Weights of a small image classifier.
Model: 6.17M parameters, 32-pixel images, arch vit, norm layernorm, moe expert_choice, layers 16.
Training: soap at rate 0.0025, 7300 steps, batches of 64.
Data: trained on procedural textures in two colours, tilted and lit, 4.8 epochs.
Rows from block 13 of a small image classifier, named by matrix and row number. Rows with one number within an expert belong to one neuron, the router's apart. Each number is 50 + 15 x the weight over its row's rms, rounded and kept within 0 to 99. All counts start at 0. After the name is the row's rms in percent of the matrix's.
Before each expert's rows are labels from the 100 images, of 14976, where the router gives the expert most weight on average: "top examples" is what is common among them; "place" is the part of the image that holds the peak. Only what is clearly more common there than usual is listed. The data: procedural textures in two colours, tilted and lit. In brackets: how many of the 100, against the usual share in percent.
# router: router (model.blocks.13.mlp.router.weight, 32x128, trained with AdamW), inputs 0-127
# up: expert up (model.blocks.13.mlp.up, 32x64x128), inputs 0-127
# down: expert down (model.blocks.13.mlp.down, 32x128x64, transposed), outputs 0-127

# expert 22
top examples: honeycomb (49 vs 3.5); grid (38 vs 3.3)
place: top left (34 vs 14.1)
router.22 110:70 32 86 24 76 68 54 45 75 29 28 53 38 67 47 63 46 70 50 45 67 47 48 37 59 35 65 62 62 54 26 72 60 79 52 72 62 40 43 63 48 34 42 47 71 45 69 45 76 76 36 68 44 35 65 58 33 39 53 27 36 46 46 33 38 20 43 46 30 64 70 37 35 58 65 49 34 46 40 55 71 43 52 75 16 54 34 30 73 43 63 48 62 63 52 48 29 55 32 76 43 50 45 56 67 55 41 51 56 47 46 62 67 59 40 56 69 67 43 58 26 70 43 39 46 53 15 45
up.0 082:56 52 57 41 49 60 37 58 39 35 55 80 38 54 24 34 56 58 42 77 54 20 62 65 61 24 37 49 47 69 71 25 54 55 87 58 55 51 74 54 33 40 46 48 40 51 58 17 47 59 48 54 66 41 48 75 55 53 55 29 84 59 52 42 52 71 54 74 42 35 54 71 44 58 67 21 42 64 55 51 43 71 24 57 37 36 43 61 51 43 50 77 47 31 70 29 40 39 61 65 17 24 61 44 34 51 47 89 62 77 51 40 55 29 39 34 36 35 45 38 39 44 53 41 78 63 48 45
down.0 092:29 57 43 44 57 69 37 59 54 63 33 53 50 57 08 56 31 68 40 55 63 34 58 37 44 51 38 52 38 35 43 45 40 60 26 30 52 58 73 29 55 40 51 68 57 52 31 62 48 71 64 50 55 80 51 30 37 40 22 48 28 57 52 65 38 72 38 47 43 40 26 57 14 45 35 65 40 28 39 44 40 53 56 30 26 50 46 51 49 47 31 69 48 46 59 76 56 67 47 45 60 41 49 82 22 44 79 49 86 51 60 52 34 57 92 26 29 43 58 21 59 44 44 62 68 49 46 61
up.1 107:48 46 68 57 81 53 55 53 54 31 53 63 49 44 49 28 28 45 49 61 33 35 69 87 76 37 30 50 64 53 54 69 47 45 56 56 61 52 64 60 74 40 58 53 52 43 41 56 56 43 71 63 36 50 38 73 41 69 41 38 55 67 19 23 26 60 58 58 49 40 29 36 44 68 71 68 35 36 39 48 65 59 50 55 55 29 59 76 56 66 60 60 57 47 37 41 84 34 35 42 21 33 49 78 42 54 39 55 29 28 63 89 62 14 51 52 58 63 69 60 24 57 33 45 46 64 26 54
down.1 117:53 41 13 81 71 42 44 50 56 72 50 66 36 44 59 52 51 39 49 50 71 70 31 57 88 67 54 21 34 61 86 71 36 53 61 41 78 50 27 36 29 27 37 54 46 48 50 38 69 87 28 52 60 42 41 36 38 49 19 54 35 39 70 48 70 60 47 62 65 31 40 48 52 41 42 48 41 54 45 27 61 73 54 40 53 61 76 36 56 42 50 43 56 72 65 51 33 58 64 81 65 41 66 45 69 60 28 58 53 40 31 31 41 67 55 37 36 40 49 32 47 48 59 44 74 60 51 56
up.2 083:19 37 58 65 45 38 57 36 46 33 71 47 43 40 56 49 43 69 56 73 57 55 57 53 64 34 61 54 37 40 59 26 50 20 37 44 40 63 47 75 75 57 46 43 63 49 34 35 55 79 44 37 85 31 15 56 36 65 55 62 45 46 59 17 50 38 48 60 39 60 64 34 61 48 82 70 65 68 32 76 60 51 59 64 61 50 59 67 50 68 56 43 46 48 45 60 64 66 59 55 43 76 37 57 47 63 36 55 42 25 70 60 41 32 73 53 45 24 48 34 53 68 64 19 49 21 25 80
down.2 087:79 61 16 73 70 84 34 63 47 57 45 62 52 68 38 55 56 44 63 36 49 13 54 53 59 54 55 39 65 62 80 38 37 60 54 31 54 53 49 32 23 48 44 39 31 62 49 51 47 46 43 40 80 60 47 17 52 51 38 41 39 50 50 62 64 57 60 36 67 56 43 87 52 51 42 74 50 38 62 25 36 29 33 66 53 23 74 53 57 48 28 43 71 47 44 26 42 45 56 66 31 35 29 46 53 67 50 68 69 71 29 50 56 67 44 56 32 35 71 81 42 52 32 54 32 33 43 56
up.3 096:47 61 52 62 68 77 79 34 58 32 37 74 54 53 41 32 41 40 42 45 33 41 55 39 58 62 32 57 78 19 64 61 43 42 51 43 85 49 47 46 64 50 27 43 70 72 54 59 32 63 48 43 44 22 66 60 27 32 54 45 53 40 39 13 34 58 40 35 35 35 75 41 68 56 68 45 50 49 19 68 47 65 55 50 73 55 45 51 56 46 48 57 61 38 58 26 70 48 45 38 20 15 60 41 58 69 65 55 55 53 39 75 21 65 34 66 50 57 44 18 55 53 63 35 45 65 35 65
down.3 102:65 59 33 59 49 47 42 44 46 51 45 67 29 45 48 65 25 49 65 45 81 51 43 50 56 79 67 58 44 52 59 42 27 67 47 44 37 36 31 48 28 51 51 67 48 75 42 34 58 77 62 40 60 34 24 37 15 54 60 43 37 35 67 74 82 33 62 39 52 68 36 68 39 42 29 50 23 35 56 40 55 59 36 27 52 42 59 21 55 57 54 44 49 54 66 42 50 43 53 57 53 60 46 65 41 83 28 44 59 36 36 36 18 84 81 49 20 29 68 43 49 61 30 65 46 33 61 65
up.4 097:90 43 36 56 58 48 43 62 54 74 43 46 29 37 47 31 43 61 42 61 55 46 60 41 64 54 43 67 37 62 51 44 33 06 26 71 82 55 28 72 51 33 63 49 50 46 64 34 32 49 39 52 54 54 44 54 42 44 78 41 69 75 41 38 22 71 45 53 61 53 42 39 46 44 32 19 56 20 73 78 73 46 59 47 50 50 76 40 58 55 29 48 60 44 50 18 56 52 57 59 44 54 51 56 76 59 41 63 50 62 52 71 41 17 42 51 36 25 65 65 70 80 32 31 50 44 56 51
down.4 093:34 55 42 55 50 64 51 33 31 55 36 50 60 58 60 68 62 30 39 66 35 48 26 39 54 24 34 30 48 61 49 46 70 69 66 50 66 32 64 36 68 56 52 67 62 47 51 60 53 60 69 53 73 64 52 58 31 32 15 50 33 40 60 45 99 38 52 55 63 25 47 37 29 40 60 59 32 24 52 64 40 51 35 61 33 29 60 50 34 59 25 51 66 40 70 46 25 76 53 51 29 52 37 38 50 48 68 33 46 44 52 60 86 61 56 37 36 56 75 42 34 19 37 74 62 45 59 40
up.5 083:63 29 53 50 75 56 68 80 43 33 55 47 54 64 49 24 52 37 48 10 69 55 55 61 15 74 59 70 64 35 28 33 66 20 53 31 54 59 56 47 52 54 70 62 90 42 79 47 40 46 60 56 19 55 48 54 61 61 54 44 58 37 22 46 59 32 48 22 62 42 36 51 53 39 37 48 58 55 54 57 50 76 49 26 46 49 47 37 60 36 61 55 65 46 31 11 50 58 63 59 43 64 50 59 49 50 86 26 66 53 31 34 61 58 71 45 47 30 65 51 35 51 49 38 53 70 59 67
down.5 083:48 31 50 44 68 48 50 09 36 58 33 47 58 57 61 80 21 78 47 57 65 59 67 49 60 72 51 61 33 58 75 65 26 76 61 42 41 62 66 40 26 57 43 74 26 55 74 50 58 81 64 45 62 41 52 75 54 39 37 57 57 52 56 56 88 45 46 46 37 41 65 37 64 28 57 56 48 61 59 38 53 53 42 74 30 45 41 53 66 65 77 50 61 55 37 84 32 60 58 71 73 60 53 52 53 58 59 52 39 40 49 45 08 32 70 50 40 76 57 28 58 67 35 41 53 44 56 51

# expert 0
top examples: studded (39 vs 3.3); spotted (37 vs 3.2); pattern colour: purple (33 vs 8.1); pattern colour: blue (27 vs 8.2)
place: top left (50 vs 14.1)
router.0 103:35 62 76 53 44 23 39 60 28 44 54 48 42 54 43 67 69 69 49 39 66 13 28 53 75 49 48 26 40 75 75 44 31 42 64 47 57 31 56 45 51 62 42 47 49 76 42 33 54 37 32 57 38 77 69 28 58 61 49 70 66 54 50 67 52 37 57 72 38 41 59 38 28 50 30 56 62 76 48 30 69 22 75 44 61 47 43 57 50 49 45 38 37 51 75 79 62 43 35 26 60 47 66 30 63 58 72 47 66 39 62 26 68 73 71 53 50 77 58 20 55 38 54 55 45 57 54 71
up.0 076:61 88 60 76 28 53 54 57 70 31 70 23 50 80 42 62 68 38 57 70 40 90 43 46 62 47 58 53 29 65 50 12 49 58 45 73 27 55 30 39 53 50 38 58 60 61 52 47 45 54 61 56 59 32 32 43 37 31 33 57 32 56 31 50 51 45 62 42 72 24 46 66 65 66 56 65 57 20 19 50 43 63 13 46 43 51 37 57 85 65 60 65 55 41 45 47 40 50 63 33 50 43 36 54 70 53 62 53 24 54 58 37 44 36 37 53 44 50 32 48 54 73 81 52 53 36 70 53
down.0 079:59 52 61 42 39 69 36 57 50 57 40 34 41 55 48 42 26 45 63 61 62 44 53 66 58 31 68 16 58 48 49 72 54 53 40 30 21 60 55 38 58 33 43 63 32 58 51 37 72 52 57 57 88 43 54 17 35 36 40 58 30 56 59 81 42 35 44 68 50 58 89 32 62 26 30 63 45 48 52 56 48 47 42 31 73 55 54 40 45 36 50 37 21 27 32 31 57 58 46 61 56 32 46 64 48 34 81 53 49 89 55 37 53 68 41 70 64 28 60 56 61 28 63 78 26 68 37 44
up.1 104:64 49 57 54 42 34 44 56 61 40 66 70 23 42 78 50 79 37 51 36 43 59 63 56 61 52 25 55 86 22 68 27 61 44 81 50 73 53 41 29 42 34 41 51 35 57 21 32 26 33 51 32 13 36 36 57 73 49 61 61 25 26 53 61 60 72 75 45 58 54 62 67 46 26 47 42 54 45 32 20 48 50 59 39 64 50 63 26 41 48 42 54 43 19 71 60 43 56 40 71 45 52 61 49 57 69 59 46 50 47 64 82 44 45 40 76 47 40 40 41 45 67 65 58 55 50 70 36
down.1 091:39 68 37 60 07 71 59 56 42 34 68 97 72 58 49 45 55 42 58 47 50 12 59 63 47 78 64 52 28 75 51 38 28 59 06 48 62 26 53 54 64 42 46 44 49 64 49 60 47 40 45 45 55 87 53 51 35 52 59 31 45 21 52 38 46 39 45 54 52 60 48 52 59 36 58 35 45 60 69 80 31 57 38 43 33 58 28 65 50 53 50 64 29 49 34 48 47 46 53 16 54 75 64 49 45 50 44 55 53 22 50 41 41 56 73 31 43 24 62 30 69 59 57 50 53 52 65 70
up.2 114:50 46 46 66 43 65 41 80 36 44 63 68 64 41 46 67 72 24 38 61 71 27 43 49 27 33 22 83 22 48 56 16 46 52 73 47 50 30 53 62 54 76 72 30 53 69 53 60 32 54 57 36 40 47 65 29 54 75 42 60 67 79 51 46 67 50 41 65 78 61 59 19 53 59 58 87 34 55 59 69 46 90 50 44 67 31 54 53 31 52 29 64 35 74 57 40 65 54 30 47 56 58 49 52 67 51 47 46 47 77 69 64 55 54 44 41 59 50 45 56 38 48 61 40 52 37 52 54
down.2 109:90 50 44 45 55 56 39 06 47 58 37 64 59 61 65 42 33 75 65 64 25 55 60 34 37 34 52 50 46 69 33 42 25 29 39 54 55 45 56 50 41 61 36 48 48 56 34 35 47 68 43 30 79 71 50 40 66 34 59 50 50 58 59 80 37 70 74 58 39 49 57 57 69 44 62 47 66 57 61 21 41 44 64 54 34 59 80 29 56 33 55 52 78 81 69 44 46 75 48 71 53 35 50 38 74 47 35 46 23 69 42 52 64 53 52 46 32 28 59 30 57 50 50 70 40 52 39 15
up.3 093:56 55 46 29 50 35 77 63 37 52 46 69 28 46 66 57 55 60 33 45 67 67 41 62 55 58 36 57 33 52 70 40 57 14 54 61 39 40 64 47 18 67 81 78 32 40 34 48 29 61 41 66 47 28 58 57 45 80 47 52 66 91 43 47 36 31 27 42 57 71 52 51 51 59 44 56 48 48 48 20 51 58 48 74 67 61 58 68 02 57 53 38 53 36 61 56 39 35 28 40 54 42 57 56 46 43 43 51 81 34 46 65 30 54 49 40 51 57 33 44 50 35 16 49 76 41 73 42
down.3 095:42 49 37 46 48 51 46 56 44 58 50 33 58 34 31 32 06 72 47 42 53 26 47 26 44 49 26 44 48 71 46 34 32 43 31 34 43 35 29 65 65 53 64 37 49 62 47 44 42 50 47 28 48 83 47 48 44 28 41 46 61 33 62 65 51 69 53 53 69 59 39 42 60 52 43 46 22 36 37 42 42 47 41 35 57 16 50 45 65 23 60 34 29 69 44 59 43 48 44 45 41 05 45 40 72 48 51 29 40 38 67 74 83 49 44 59 14 27 70 27 43 47 73 56 42 50 18 63
up.4 114:67 56 28 65 26 24 66 49 54 28 44 66 63 46 56 45 81 54 36 37 51 44 30 69 69 40 19 62 60 49 57 42 37 40 74 39 50 46 80 58 32 59 33 58 32 51 54 60 48 34 50 52 88 51 58 75 67 38 40 60 12 45 42 78 49 43 74 28 67 42 45 68 60 70 38 41 56 30 64 64 34 26 25 21 37 53 58 31 42 43 45 34 57 30 33 66 42 59 52 30 34 46 54 46 49 40 57 49 45 50 57 45 50 43 45 14 60 53 40 31 71 19 43 55 33 42 49 36
down.4 104:40 37 60 39 57 50 65 30 41 55 79 74 50 83 50 68 56 44 46 41 34 70 66 59 33 37 62 60 35 76 60 15 59 53 28 60 54 13 19 61 39 62 57 71 64 56 69 35 41 70 50 49 27 54 44 34 47 47 64 43 65 75 54 73 55 55 32 54 52 48 71 61 72 53 79 70 56 38 44 63 34 67 69 49 43 49 65 47 73 54 51 92 39 51 73 42 53 42 56 36 65 57 30 33 73 65 43 55 50 39 29 34 55 31 32 70 60 37 57 54 42 54 48 55 29 38 58 28
up.5 098:48 48 35 14 51 53 38 42 50 39 56 56 37 37 34 48 45 45 60 29 56 57 20 81 44 52 78 37 73 77 76 26 31 40 22 39 45 40 48 75 64 84 55 42 47 41 50 72 51 65 61 49 36 32 63 39 59 68 56 68 85 46 48 33 52 58 44 61 53 37 79 30 45 78 53 66 25 46 66 50 51 65 42 45 60 50 46 63 23 52 69 51 55 62 55 51 20 46 64 68 35 39 52 40 26 57 30 50 52 50 44 31 45 47 35 31 43 20 54 52 61 43 37 63 58 38 86 64
down.5 105:42 37 40 77 43 77 51 25 57 51 47 71 59 42 53 47 38 60 42 56 36 62 53 59 54 42 35 37 49 56 13 59 78 56 28 59 55 63 49 34 43 36 56 32 65 72 42 47 59 55 14 44 60 39 39 47 40 49 43 31 51 51 48 62 50 52 45 49 48 32 62 24 40 44 47 59 60 65 48 69 25 08 42 34 17 47 56 76 47 48 30 45 80 39 32 82 61 52 44 66 56 63 27 70 53 36 42 69 81 63 51 72 44 60 70 63 48 48 41 47 40 46 44 68 17 46 10 51

# expert 15
top examples: mosaic (63 vs 3.2); orange (49 vs 17.1); yellow (38 vs 16.9); ground colour: orange (25 vs 8.3)
place: top left (39 vs 14.1)
router.15 095:44 28 50 67 61 72 77 68 37 47 66 35 64 51 57 75 29 43 27 70 46 44 52 51 41 49 41 27 21 25 36 50 43 56 35 41 53 27 81 43 36 70 52 68 67 62 71 60 41 74 62 67 60 40 44 65 74 50 75 65 35 46 70 58 47 57 18 43 69 57 29 60 38 49 47 59 35 49 56 52 52 77 67 29 49 38 29 44 65 42 33 35 52 45 47 69 72 73 54 57 53 48 53 45 48 77 62 57 78 70 35 53 51 62 23 52 58 28 44 72 34 76 65 62 60 25 38 41
up.0 103:40 38 18 30 44 64 48 40 86 33 61 64 61 38 35 61 68 56 64 54 38 25 57 58 50 60 26 72 28 43 65 28 76 40 54 33 45 49 33 48 34 47 58 56 68 75 26 47 54 92 42 61 47 45 37 21 46 88 51 71 54 40 60 38 42 50 62 47 67 66 30 47 41 65 69 53 62 57 22 40 50 54 67 70 48 51 55 50 41 42 35 37 62 59 41 86 34 43 50 52 56 59 35 44 24 35 56 59 59 45 77 37 49 45 68 19 60 47 31 28 39 64 51 69 34 35 43 51
down.0 096:53 61 43 28 51 40 48 66 77 67 55 47 57 57 51 47 39 49 43 46 34 49 49 58 34 71 73 50 61 50 50 68 29 52 92 57 29 67 28 64 65 56 64 62 46 53 79 36 38 50 26 26 93 73 78 26 70 58 65 40 69 57 24 58 53 73 46 51 44 33 65 80 17 54 54 44 30 52 67 50 64 48 40 37 58 54 76 41 39 56 61 43 41 43 23 38 59 47 34 45 61 63 78 28 41 53 52 61 44 24 46 46 50 51 41 61 55 30 35 33 50 33 56 24 61 59 69 51
up.1 117:21 48 52 48 45 60 45 52 70 32 53 39 49 48 33 93 51 76 62 45 61 55 43 72 54 12 37 25 42 56 57 49 37 35 57 50 54 70 91 35 36 66 46 47 33 57 31 77 73 58 61 29 25 56 29 30 54 56 55 54 54 29 23 36 29 33 54 41 48 56 30 66 38 57 39 68 65 69 36 62 65 48 80 61 50 51 38 38 63 42 39 50 43 59 52 58 33 56 59 66 52 46 91 55 68 50 52 62 52 58 70 32 35 23 54 62 27 57 39 44 49 51 25 40 37 66 41 36
down.1 122:72 22 46 50 71 34 43 69 19 34 49 45 49 48 53 70 65 23 51 50 53 60 46 37 58 57 34 89 73 37 42 72 51 48 40 32 74 35 99 47 50 52 40 55 49 66 30 85 59 52 72 46 61 54 31 57 46 40 63 48 46 52 11 68 50 55 47 45 40 41 47 57 52 61 42 18 50 58 40 61 37 64 52 47 51 86 50 55 56 31 72 40 39 54 27 41 48 57 37 59 61 51 45 62 22 38 58 74 57 40 68 57 48 42 71 68 68 24 47 47 58 46 53 57 51 55 71 36
up.2 104:51 33 83 36 94 29 36 44 52 54 40 52 48 59 68 69 34 45 43 37 53 66 68 69 50 45 62 52 54 43 42 31 64 86 70 61 38 42 52 48 45 56 36 54 51 40 37 58 59 17 51 75 31 59 55 29 84 62 47 53 66 72 54 47 54 28 53 37 66 29 69 44 45 58 38 59 45 76 26 62 59 69 57 56 62 53 44 74 74 49 39 40 51 27 50 63 31 61 31 48 67 46 52 44 12 36 46 42 51 20 49 58 64 45 48 31 48 41 26 31 60 64 41 70 38 83 50 62
down.2 088:56 79 74 71 27 40 43 39 29 62 42 48 66 63 62 67 43 30 69 52 47 57 45 54 46 47 34 56 68 33 45 39 52 44 71 70 40 60 29 40 56 41 45 50 50 61 63 74 49 40 42 77 70 75 73 51 37 57 20 64 53 31 32 43 40 47 42 52 39 61 67 55 30 41 72 40 32 29 39 91 54 53 66 57 52 38 24 43 52 51 51 36 00 39 74 45 64 46 44 64 38 24 27 51 48 55 20 54 43 33 29 41 57 46 71 53 40 56 31 75 61 45 55 38 30 61 59 38
up.3 092:64 47 24 67 50 42 42 37 50 37 60 60 62 53 72 40 45 33 34 73 40 48 50 74 29 43 33 66 31 50 64 65 70 43 81 40 37 44 49 74 68 37 53 67 59 55 72 24 54 59 48 81 64 37 41 45 54 57 39 31 39 56 33 74 33 54 24 56 45 50 54 51 55 28 23 16 41 18 66 50 47 56 15 64 58 41 46 60 65 53 32 56 61 52 51 35 52 69 46 57 11 33 46 35 45 53 51 41 28 63 29 30 70 67 33 67 39 67 40 70 43 34 45 49 20 54 50 36
down.3 099:60 57 20 63 70 41 59 71 48 53 44 71 42 53 55 27 49 38 67 21 58 48 34 57 43 55 65 04 85 65 28 37 34 79 28 71 53 49 32 44 46 41 64 60 68 26 47 64 25 52 30 37 51 21 64 61 38 51 50 52 31 38 62 50 58 53 40 55 08 51 43 42 48 21 73 41 62 69 41 51 41 42 91 31 61 63 65 60 53 30 55 53 46 59 41 63 57 35 40 64 41 55 58 70 49 44 56 38 44 49 54 77 65 58 51 47 64 53 41 65 37 67 28 54 67 56 42 63
up.4 074:56 59 61 52 32 19 29 99 38 14 46 47 67 52 47 26 66 53 44 26 44 45 49 51 49 39 56 32 62 23 51 75 41 42 61 23 62 87 43 51 71 28 46 44 43 47 60 52 68 58 57 47 35 45 37 45 57 60 64 28 60 18 49 42 49 37 34 48 51 31 62 49 69 38 70 23 55 58 59 66 56 55 46 29 00 65 46 53 41 58 69 31 57 43 49 42 44 50 51 44 45 33 63 45 49 47 47 52 55 24 52 43 60 72 46 49 51 39 50 58 53 65 29 81 50 24 36 74
down.4 079:22 80 74 66 66 38 61 60 39 47 31 16 58 70 29 26 58 54 59 68 19 76 54 44 44 48 44 38 41 53 65 69 83 67 41 43 47 61 55 43 66 32 43 47 39 47 52 43 64 28 41 40 48 62 46 34 62 63 41 65 63 62 93 56 42 49 55 38 64 51 46 41 76 30 42 46 41 40 25 54 42 75 46 43 90 65 40 36 42 70 55 50 50 57 49 35 43 76 38 53 33 62 56 25 44 69 61 56 57 56 55 54 34 43 49 20 69 55 48 53 66 56 44 73 35 79 39 70
up.5 079:45 31 43 42 63 38 46 76 31 57 66 74 37 71 23 72 63 68 28 65 46 59 55 47 28 68 52 72 28 87 62 50 44 61 63 60 55 85 22 56 46 51 38 26 53 39 51 43 45 56 40 68 60 29 52 55 41 60 58 39 15 55 47 65 41 48 49 35 75 46 79 41 42 45 53 73 35 54 50 57 42 78 49 35 59 51 61 53 54 70 63 47 42 62 64 69 49 59 53 59 32 45 45 15 37 55 29 45 26 18 53 55 63 73 40 44 66 80 79 54 64 36 45 53 43 32 42 58
down.5 104:46 56 63 75 52 49 46 43 38 59 62 53 53 08 37 54 54 51 54 91 54 58 41 44 50 51 32 46 63 60 78 52 26 40 57 62 43 64 49 65 72 35 65 46 60 42 35 47 72 37 82 54 61 48 39 77 36 57 54 72 28 50 30 67 56 65 59 25 58 46 47 42 29 59 43 46 32 61 66 30 60 17 64 52 42 65 27 51 33 63 75 24 42 66 52 52 70 61 33 44 51 26 56 30 52 45 21 55 45 46 63 30 35 66 53 54 53 58 51 65 58 69 75 49 67 96 64 42

# expert 20
top examples: bubbly (98 vs 3.2); fine scale (65 vs 29.6)
place: top left (34 vs 14.1)
router.20 108:66 58 48 56 32 28 58 61 58 85 40 31 74 44 47 77 49 55 56 35 41 63 19 47 63 27 46 62 29 56 52 43 25 59 43 72 52 40 50 44 61 45 57 55 24 58 29 60 52 22 38 48 79 65 49 73 43 38 63 52 22 67 70 33 71 60 59 24 30 44 59 73 38 25 46 58 29 52 39 34 43 77 46 58 65 64 25 36 53 37 39 45 48 38 31 77 45 60 52 34 69 42 66 71 75 52 66 46 74 56 42 48 65 65 69 34 59 42 74 71 36 54 40 45 54 72 49 64
up.0 108:66 60 31 57 47 58 60 50 64 46 31 50 54 56 62 49 50 43 52 45 42 58 34 27 41 45 52 67 34 51 90 56 38 61 34 32 42 59 50 70 65 42 63 66 39 52 56 20 30 48 35 25 76 34 21 44 67 33 27 30 42 41 62 50 68 52 62 68 49 60 58 66 39 61 23 66 41 63 53 68 69 49 50 58 82 56 50 67 38 78 50 50 66 28 56 78 36 22 78 50 50 48 39 66 64 58 43 26 35 74 85 42 55 48 58 68 59 28 71 48 48 33 67 64 53 72 31 69
down.0 131:67 74 71 56 42 47 62 57 66 43 13 66 45 63 37 28 67 60 47 41 30 70 31 46 18 24 39 59 74 56 61 58 48 46 73 49 47 81 39 45 62 61 46 61 51 61 45 64 34 58 24 43 46 39 69 35 26 64 48 60 54 37 57 55 27 58 50 52 56 38 42 48 29 40 67 37 43 50 63 90 36 73 67 30 32 41 06 59 35 39 46 52 34 43 46 49 34 66 46 63 35 60 41 71 59 22 39 58 50 45 70 58 46 46 57 57 32 60 53 61 46 14 50 66 37 19 35 53
up.1 069:36 42 49 45 49 38 23 60 73 49 64 34 36 39 61 23 40 58 62 77 53 78 57 40 41 40 53 22 60 45 42 56 64 24 45 50 46 67 33 52 37 64 69 42 70 53 71 34 53 39 45 16 39 60 61 22 49 51 60 53 74 48 39 75 65 66 74 59 47 56 57 56 50 84 50 41 45 51 52 29 40 59 46 36 54 43 53 68 60 69 40 43 78 50 49 30 71 59 40 73 43 75 41 50 26 64 25 56 69 67 65 38 78 60 59 53 50 57 57 81 24 82 73 74 41 49 55 61
down.1 090:60 50 69 41 73 44 32 47 52 56 38 51 55 31 67 37 28 26 44 41 70 22 40 44 76 30 40 78 40 49 26 58 44 53 67 43 64 42 65 69 62 90 53 30 35 38 40 43 55 75 45 72 40 82 33 63 67 40 17 53 74 66 30 68 20 41 70 41 53 56 26 52 45 23 52 60 57 56 61 41 61 48 63 34 38 55 22 73 34 32 34 51 63 48 48 49 40 57 33 35 48 35 57 38 57 61 62 70 36 40 40 19 58 38 58 34 66 48 41 37 49 69 52 63 46 65 65 42
up.2 081:36 60 46 35 57 74 34 36 62 33 63 42 64 54 40 52 31 71 31 26 61 73 29 46 20 46 54 46 50 46 46 37 32 47 47 58 63 34 41 68 35 47 50 86 57 17 49 59 78 51 65 36 46 49 36 65 43 65 30 53 57 37 50 49 42 41 67 32 34 71 55 36 72 48 45 57 53 46 56 52 56 48 57 33 44 69 25 33 33 42 77 41 48 47 60 51 29 48 51 52 51 42 48 41 30 46 29 76 21 65 51 61 42 39 33 59 42 71 54 34 53 55 23 82 82 62 89 13
down.2 095:61 52 60 21 53 49 40 55 48 54 54 58 51 49 50 56 28 35 48 43 54 72 73 32 65 93 65 31 76 45 63 50 49 32 57 45 17 72 51 23 44 38 70 41 57 26 72 40 55 46 20 49 39 36 30 58 58 57 29 49 44 46 25 53 76 70 68 39 67 43 47 69 46 34 44 59 64 59 46 40 56 65 51 40 24 54 48 71 39 85 46 43 23 71 58 53 49 42 72 40 52 61 59 47 35 82 47 44 40 51 52 36 63 57 49 62 74 48 75 33 40 65 18 48 56 78 40 28
up.3 125:39 58 57 57 37 46 59 46 62 46 44 54 39 32 45 57 57 31 18 58 51 63 38 53 68 72 37 50 60 29 82 57 53 65 51 58 67 53 56 40 53 18 43 58 43 41 49 65 32 62 34 18 57 53 38 51 75 65 58 49 48 41 45 59 53 63 78 43 55 37 48 66 46 28 60 60 77 49 30 71 21 71 50 52 71 67 29 65 45 35 62 44 18 22 36 55 45 39 65 64 44 24 48 54 62 28 71 24 87 38 44 53 11 69 47 42 66 51 55 43 49 39 56 82 46 23 62 55
down.3 127:38 68 88 55 59 43 84 42 53 41 56 60 59 61 21 63 71 63 52 61 48 53 39 62 38 50 74 38 35 78 57 66 61 42 76 42 52 69 17 54 73 69 39 58 44 75 47 70 46 45 58 40 44 47 25 51 74 61 52 36 37 27 40 60 52 69 63 55 29 57 49 54 70 42 84 49 60 31 42 53 46 51 71 38 29 30 38 25 52 31 43 70 61 43 53 53 66 56 41 26 45 52 39 53 66 61 56 53 38 56 69 64 46 57 72 58 46 53 51 31 74 16 44 51 76 18 52 70
up.4 134:59 27 52 61 59 70 75 85 58 42 55 24 49 44 46 06 34 46 58 30 47 34 51 73 39 38 59 69 50 55 35 43 23 25 55 38 66 37 46 49 44 50 60 52 60 41 43 60 66 49 15 54 66 52 39 55 57 57 50 61 46 67 54 78 18 67 84 29 31 57 93 43 40 51 41 45 39 43 61 66 39 53 58 34 50 51 51 36 49 56 46 36 39 67 42 43 53 35 23 57 67 50 79 74 62 50 44 18 56 54 57 59 37 68 41 52 49 68 20 45 32 56 37 57 65 65 62 41
down.4 144:76 61 38 61 33 70 54 61 38 46 64 29 59 32 34 24 45 48 59 71 54 28 67 64 32 59 42 25 24 63 58 59 49 30 56 54 35 43 34 34 55 28 54 56 73 16 54 63 45 55 38 67 40 52 39 75 73 47 55 41 78 39 40 43 36 49 62 42 31 49 88 60 37 36 62 52 60 47 59 48 38 66 42 61 34 52 79 62 44 98 56 66 53 26 56 44 22 38 54 40 22 55 52 41 56 49 57 45 39 28 48 28 42 53 38 48 79 44 36 41 37 66 52 67 59 41 65 25
up.5 094:49 62 46 43 55 46 24 38 36 61 62 55 35 31 59 62 52 43 71 67 53 46 40 75 72 64 67 47 38 42 53 55 43 82 26 53 38 23 49 37 55 35 76 34 51 48 53 58 70 50 63 52 72 36 54 53 34 38 31 62 69 41 28 49 56 53 47 69 48 13 56 35 50 56 51 51 12 65 61 66 35 59 54 70 53 26 26 15 30 47 57 34 42 50 47 59 36 62 64 40 34 33 26 51 42 79 33 46 79 47 59 49 93 49 27 48 60 38 66 63 18 57 57 62 48 32 53 51
down.5 094:31 59 57 61 39 58 49 35 30 40 66 33 26 34 67 46 41 65 52 29 55 56 33 70 64 22 35 41 94 47 27 71 50 60 81 52 60 71 57 41 41 29 47 48 68 26 42 55 51 55 25 33 60 63 34 61 49 48 50 62 56 36 60 16 55 55 72 63 28 52 27 50 64 53 47 72 65 37 18 58 63 42 54 60 61 55 35 75 65 49 38 26 44 38 69 61 59 46 67 41 59 70 78 47 66 53 30 59 56 53 40 49 64 22 41 70 70 82 63 51 44 56 46 44 40 43 73 62